config.toml
arch = "vit"
model = "multi-label image tagger"
dataset = "pen-drawn characters of a made-up script with 800 signs"
train_examples = 395000
image_size = 32
crop_scale_min = 1
horizontal_flip = false
translate = 0.06
color_jitter = 0.2
norm = "layernorm"
norm_position = "pre"
hidden_act = "swiglu"
mlp_ratio = 3
head_dim = 16
fused_qkv = true
bias = "all"
qk_norm = true
layer_scale_init = 0.1
parallel_block = false
inner_norm = false
moe = "top_k"
num_experts = 8
moe_every = 2
expert_mlp_ratio = 0.25
experts_per_token = 1
shared_expert = true
patch_size = [4, 4]
conv_stem = true
layers = 8
width = 160
positions = "learned"
pooling = "class_token"
register_tokens = 4
num_labels = 9
residual_init = "none"
optimizer = "soap"
beta2 = 0.99
learning_rate = 0.0027
beta1 = 0.9
shampoo_beta = 0.99
eps = 1e-08
precondition_frequency = 50
max_precond_dim = 1536
one_sided = false
adamw_lr_other_params = 0.0024
max_steps = 5200
batch_size = 256
epochs = 3.4
lr_schedule = "cosine"
final_lr_fraction = 0
warmup_steps = 150
weight_decay = 0.2
adamw_weight_decay_other_params = 0
Rows from block 3, named by matrix and row number. Rows with one number belong to one attention dimension. Each number is 50 + 15 x the weight over its row's rms, rounded and kept within 0 to 99. All counts start at 0. After the name is the row's rms in percent of the matrix's.
# q: attention query, key and value (stacked) (model.blocks.3.attn.qkv.weight, 480x160, the q third), inputs 120-159
# k: attention query, key and value (stacked) (model.blocks.3.attn.qkv.weight, 480x160, the k third), inputs 120-159
q.13 112:74 46 50 84 69 27 67 61 45 11 38 45 28 32 56 45 34 48 66 23 76 44 51 61 47 72 45 64 47 56 41 42 56 27 26 61 13 52 53 57
k.13 103:57 41 61 28 46 38 53 29 32 37 61 44 57 00 43 58 47 54 61 59 22 54 78 38 51 36 49 22 45 46 51 54 41 79 33 71 70 21 65 61
q.14 100:71 38 69 39 44 21 48 33 48 50 69 54 55 38 44 26 76 60 22 70 33 36 31 18 47 77 48 56 39 64 55 63 77 53 58 62 52 36 76 51
k.14 109:42 70 49 62 27 38 46 50 40 41 51 39 46 67 56 61 83 62 19 70 58 60 51 34 58 47 42 27 30 50 36 61 56 57 33 52 48 56 53 52
q.15 106:51 46 52 45 29 49 69 30 49 64 59 46 41 53 35 42 75 71 45 62 50 85 22 47 66 25 55 31 60 19 76 56 55 55 69 47 23 48 48 49
k.15 110:48 24 52 54 53 51 39 47 23 46 42 67 25 50 63 40 80 45 71 35 38 44 63 50 75 63 62 60 69 51 68 56 61 74 52 66 33 54 62 26
q.16 118:57 60 66 48 54 19 36 64 71 65 39 53 53 28 44 57 51 40 36 47 64 48 66 47 47 50 24 27 60 19 37 57 42 42 49 39 68 61 82 52
k.16 117:20 37 29 43 48 36 41 38 89 49 71 63 56 58 68 71 30 43 26 38 51 39 45 59 62 77 22 71 52 37 53 40 40 52 50 63 72 39 45 70
q.17 109:37 43 33 68 73 64 56 53 38 72 46 48 61 53 45 37 46 30 32 32 53 55 29 17 93 34 75 57 44 53 62 51 55 78 30 54 31 68 36 32
k.17 102:47 41 55 68 66 39 19 69 79 65 41 19 56 39 36 28 28 69 53 36 42 49 51 41 54 57 38 67 45 68 37 44 61 47 60 46 74 22 64 44
q.18 101:63 43 65 59 64 59 55 67 33 63 60 57 37 63 70 54 08 71 44 50 45 49 49 29 56 27 40 42 57 53 23 32 48 61 57 68 62 73 53 23
k.18 095:55 40 67 51 52 48 49 58 65 53 60 42 45 23 39 55 41 56 45 42 57 48 38 59 67 45 32 71 38 58 84 41 30 64 37 52 47 31 71 33
q.19 097:26 45 56 44 39 67 63 45 89 52 57 50 47 47 42 53 59 57 61 32 54 64 42 47 37 41 56 42 65 57 28 59 44 44 59 32 48 57 54 44
k.19 088:68 71 54 28 61 43 40 45 42 60 80 61 53 32 36 51 33 44 33 46 72 17 20 37 73 65 49 66 60 66 83 50 59 18 38 32 55 75 36 33
q.20 100:52 53 45 54 45 72 43 41 63 45 32 59 53 47 49 35 49 42 51 62 58 54 62 34 58 59 74 40 44 19 55 56 55 59 73 39 72 43 23 79
k.20 090:66 32 40 72 53 39 54 77 78 63 31 30 41 28 37 56 21 62 45 62 75 65 67 60 80 52 52 68 69 62 28 70 42 55 25 78 39 68 58 38
q.21 110:21 71 50 56 62 60 41 46 58 24 50 51 61 57 64 36 55 41 32 52 55 34 49 77 42 64 44 40 57 67 44 55 46 41 20 18 55 27 29 43
k.21 105:37 82 33 54 53 60 25 43 54 31 67 49 40 51 38 33 69 63 54 52 60 40 34 55 30 42 61 39 40 48 33 64 44 34 85 41 74 57 30 34
q.22 103:51 54 51 52 42 33 36 30 51 31 76 69 74 44 48 71 53 59 43 30 53 58 39 44 58 49 30 56 87 39 58 48 53 38 63 30 56 52 62 63
k.22 102:58 55 73 31 49 57 63 45 52 40 50 38 75 30 31 68 61 56 47 50 47 35 48 27 41 47 24 51 56 41 30 62 51 75 55 20 45 87 66 67
q.23 105:41 67 71 62 56 63 26 37 48 45 53 26 72 40 72 50 52 54 58 34 66 86 42 28 76 53 42 47 55 51 47 47 45 36 48 57 18 56 32 53
k.23 101:35 28 83 48 46 56 43 50 71 58 66 73 57 20 40 51 50 63 41 45 58 58 48 37 28 43 61 15 47 64 68 66 38 51 58 58 52 10 32 58
q.24 109:26 60 49 43 39 18 57 37 50 41 51 33 62 00 61 45 34 40 50 37 48 45 57 19 79 54 67 51 60 55 76 49 41 61 38 32 67 40 48 77
k.24 096:53 53 56 65 47 58 32 50 99 43 73 35 52 38 19 38 13 44 50 38 56 52 55 71 45 30 58 28 54 64 11 75 54 41 39 47 59 42 56 57
q.25 106:78 58 70 51 59 43 31 61 38 80 64 69 43 51 52 61 36 72 65 24 52 35 57 28 43 49 35 67 56 55 54 49 32 42 57 74 59 22 39 32
k.25 109:58 40 71 50 41 57 31 49 45 46 60 47 56 33 52 56 54 72 75 36 55 41 41 57 32 39 63 42 59 54 80 37 46 59 59 51 78 54 75 67
q.26 102:46 36 51 48 56 66 53 43 62 56 49 40 28 64 46 54 52 70 39 38 66 72 44 45 29 34 43 41 71 58 50 67 45 60 54 58 56 52 60 66
k.26 111:75 73 48 74 58 36 59 64 62 50 90 44 25 26 75 54 45 73 53 50 45 71 64 87 46 36 39 59 56 69 44 61 36 50 69 53 68 68 29 38
q.27 098:44 25 31 41 47 47 56 65 55 41 17 42 68 82 79 36 65 20 42 58 46 64 49 56 71 32 26 44 40 22 45 62 64 34 56 52 63 57 08 45
k.27 104:39 63 67 48 63 53 63 68 41 61 65 66 60 43 62 62 53 41 48 46 50 67 71 77 56 83 38 45 89 54 32 61 61 54 25 25 60 34 52 43
q.28 098:61 53 50 60 49 63 40 24 71 56 71 33 39 69 55 31 41 47 80 41 72 57 47 34 45 71 53 46 61 34 35 29 65 67 59 49 48 71 54 44
k.28 105:32 34 43 77 64 39 59 56 47 39 65 70 58 21 42 60 57 50 33 68 85 54 53 32 21 24 42 63 33 67 64 34 49 39 65 22 30 66 52 47
q.29 100:69 46 64 65 54 50 50 42 45 20 86 71 42 61 65 42 60 48 41 62 43 60 34 34 72 32 47 59 59 04 35 54 51 69 44 45 51 73 43 46
k.29 117:27 36 40 44 82 17 41 53 72 34 68 37 26 33 55 63 74 28 25 36 93 65 52 55 53 58 43 38 68 22 27 48 45 64 38 40 94 63 44 71
q.30 112:49 60 36 37 57 31 57 23 60 62 56 65 66 72 40 37 56 42 32 35 43 57 54 49 49 61 36 39 56 48 41 54 22 07 64 31 36 29 44 59
k.30 106:49 52 47 68 42 38 50 55 60 43 75 52 35 48 14 25 33 51 67 58 65 63 50 51 59 57 64 29 47 47 42 44 49 19 53 43 44 65 43 25
q.31 105:26 40 35 50 54 33 49 25 35 44 58 56 35 52 59 63 65 57 63 52 59 53 48 46 54 54 61 44 52 37 47 17 66 44 52 18 12 54 53 52
k.31 106:49 48 24 45 84 59 59 51 40 70 63 46 54 32 41 61 36 68 58 62 38 43 55 32 45 48 53 36 34 68 69 38 39 32 28 22 58 59 52 43
q.32 101:45 86 45 62 62 31 49 60 51 59 66 42 47 29 31 36 69 51 20 60 17 56 47 68 29 68 59 46 38 70 46 68 41 56 45 40 46 61 63 54
k.32 090:46 44 53 55 42 60 39 55 57 56 48 42 47 19 54 64 45 76 27 62 36 66 39 49 61 78 45 46 68 66 49 69 62 67 73 54 31 36 61 38
q.33 086:50 86 65 62 40 48 61 51 21 31 36 62 43 68 26 51 43 51 51 68 49 38 43 97 51 17 07 51 60 52 53 48 42 37 42 58 37 38 59 51
k.33 076:43 51 53 66 63 38 38 63 59 45 63 57 52 21 63 64 63 57 57 26 44 40 68 68 33 87 40 37 31 26 40 43 46 67 66 80 59 60 53 27
q.34 091:37 56 42 51 27 27 72 21 50 28 73 48 78 60 38 66 33 69 59 27 34 58 34 33 51 46 56 82 38 54 34 43 72 71 37 69 48 41 62 47
k.34 096:34 73 44 40 60 53 51 40 49 45 47 86 21 57 50 32 51 53 99 70 11 75 45 47 65 62 38 21 35 41 50 57 46 57 46 73 51 43 49 45
q.35 101:68 53 59 53 56 57 49 80 33 31 39 43 70 69 87 48 54 29 50 24 50 31 52 53 60 57 58 50 32 40 38 72 33 39 81 45 63 49 44 53
k.35 081:71 37 47 48 39 48 66 67 73 42 38 28 45 48 57 48 48 61 50 57 37 62 76 21 71 27 51 43 30 64 69 21 27 20 15 51 49 49 63 37
q.36 094:43 44 58 71 43 43 47 46 55 49 52 54 45 57 62 39 52 61 51 39 55 20 74 36 88 49 60 52 38 72 24 46 54 53 51 64 59 63 42 74
k.36 081:38 52 50 29 40 69 43 31 60 41 39 62 21 45 27 57 50 52 37 80 50 63 42 54 68 60 45 32 54 80 64 46 36 63 51 80 66 38 30 41
q.37 101:41 53 69 37 53 66 56 39 76 50 48 36 51 64 46 45 55 10 75 46 64 76 55 62 52 35 54 20 61 67 55 55 49 62 40 74 68 34 35 46
k.37 085:66 75 66 51 45 23 63 35 37 42 47 46 60 20 65 32 40 52 44 61 63 70 40 60 62 60 49 56 36 71 53 65 16 62 68 55 57 51 53 63
q.38 087:53 53 69 47 63 62 81 52 49 18 27 45 35 36 55 47 31 55 44 68 82 31 54 55 61 19 41 51 14 44 43 56 47 70 65 56 50 64 31 65
k.38 086:56 24 43 27 43 66 55 60 48 69 38 70 28 49 32 53 67 51 56 48 87 55 64 26 44 29 47 52 40 48 54 40 32 79 32 65 37 66 44 58
q.39 091:61 50 32 42 55 35 45 54 50 47 30 24 29 51 42 68 64 68 20 55 52 58 55 62 62 68 57 53 34 70 43 47 50 44 42 55 57 63 72 30
k.39 082:81 46 55 49 58 45 57 50 44 36 52 55 42 62 38 59 24 35 84 47 44 33 53 47 62 70 39 44 37 51 64 58 50 40 37 45 40 64 69 46
q.40 092:41 49 56 61 51 50 56 92 67 34 42 29 63 55 54 22 35 42 35 81 59 63 40 73 41 59 49 66 59 62 58 39 36 35 60 53 48 80 34 19
k.40 084:49 48 47 63 47 53 58 50 41 49 18 62 27 48 46 31 42 74 54 41 51 42 47 55 48 30 80 33 69 49 58 17 41 61 77 69 54 30 27 75
q.41 098:56 47 43 64 41 60 32 48 34 44 35 37 69 35 44 61 43 54 63 74 54 41 46 63 31 59 56 42 53 57 41 44 66 52 43 31 41 33 51 49
k.41 085:38 32 55 36 69 76 36 38 48 75 54 27 46 29 47 47 56 51 59 47 46 65 37 45 68 43 40 43 56 35 23 66 63 82 41 63 64 33 44 38
q.42 095:07 15 13 78 60 58 68 65 53 36 30 53 66 46 42 53 47 51 49 46 65 57 33 65 25 76 65 33 35 75 70 40 48 27 34 54 38 68 53 40
k.42 082:26 50 47 52 33 58 34 29 35 51 42 46 27 55 77 54 57 52 53 67 60 61 47 64 85 38 50 25 58 41 42 57 36 40 57 62 15 43 55 73
q.43 096:30 64 41 45 72 71 57 56 48 31 57 40 14 40 59 35 21 63 39 58 36 75 56 73 45 70 41 38 43 75 36 35 28 55 74 48 65 59 48 59
k.43 090:48 51 48 53 53 41 61 42 39 38 13 35 46 19 61 48 58 74 24 92 27 49 57 75 50 42 56 49 45 57 43 60 27 42 52 43 42 08 64 68
q.44 105:44 16 47 71 31 67 32 34 49 50 32 75 51 51 24 66 32 63 51 54 68 27 56 36 34 75 60 33 54 42 46 34 61 27 71 38 75 53 64 36
k.44 094:36 64 39 49 59 44 43 22 48 67 38 24 53 19 58 32 67 55 46 73 44 50 45 69 63 57 56 39 63 62 47 69 44 68 64 71 41 73 50 52
q.45 093:47 47 44 35 58 49 50 42 60 54 60 44 52 47 81 56 54 28 61 12 62 64 39 62 41 36 48 45 60 37 64 74 48 46 48 83 56 82 65 56
k.45 088:72 48 59 49 46 33 81 64 46 51 56 62 37 51 36 54 24 68 47 78 53 38 60 17 50 55 54 18 36 47 55 29 45 54 39 47 30 76 48 39
q.46 094:54 31 29 72 56 41 73 71 52 24 78 34 59 55 61 51 43 40 62 61 37 34 49 54 32 40 73 63 51 76 43 57 40 25 72 49 52 26 50 48
k.46 090:57 52 51 22 37 54 33 25 27 43 64 44 30 59 54 44 47 51 67 74 49 39 46 33 41 35 43 31 53 44 78 68 60 61 53 86 42 39 72 65
q.47 101:43 36 66 66 47 67 49 41 58 40 39 31 73 35 49 30 50 67 58 49 64 44 40 76 67 33 68 31 77 68 75 75 74 33 46 46 61 47 46 46
k.47 087:26 59 47 57 42 67 22 69 49 73 34 33 45 46 39 26 57 60 57 65 66 64 45 46 53 40 63 27 77 50 33 48 39 76 67 69 41 19 53 31
q.48 090:48 35 20 66 58 73 47 17 71 73 35 36 17 50 39 94 36 39 52 54 55 63 39 52 23 48 42 78 67 61 69 59 56 57 54 48 50 60 48 38
k.48 083:65 42 54 40 46 30 55 71 41 62 47 41 56 47 24 56 66 29 39 39 57 60 50 48 62 66 34 43 50 34 43 12 60 87 81 41 51 45 62 73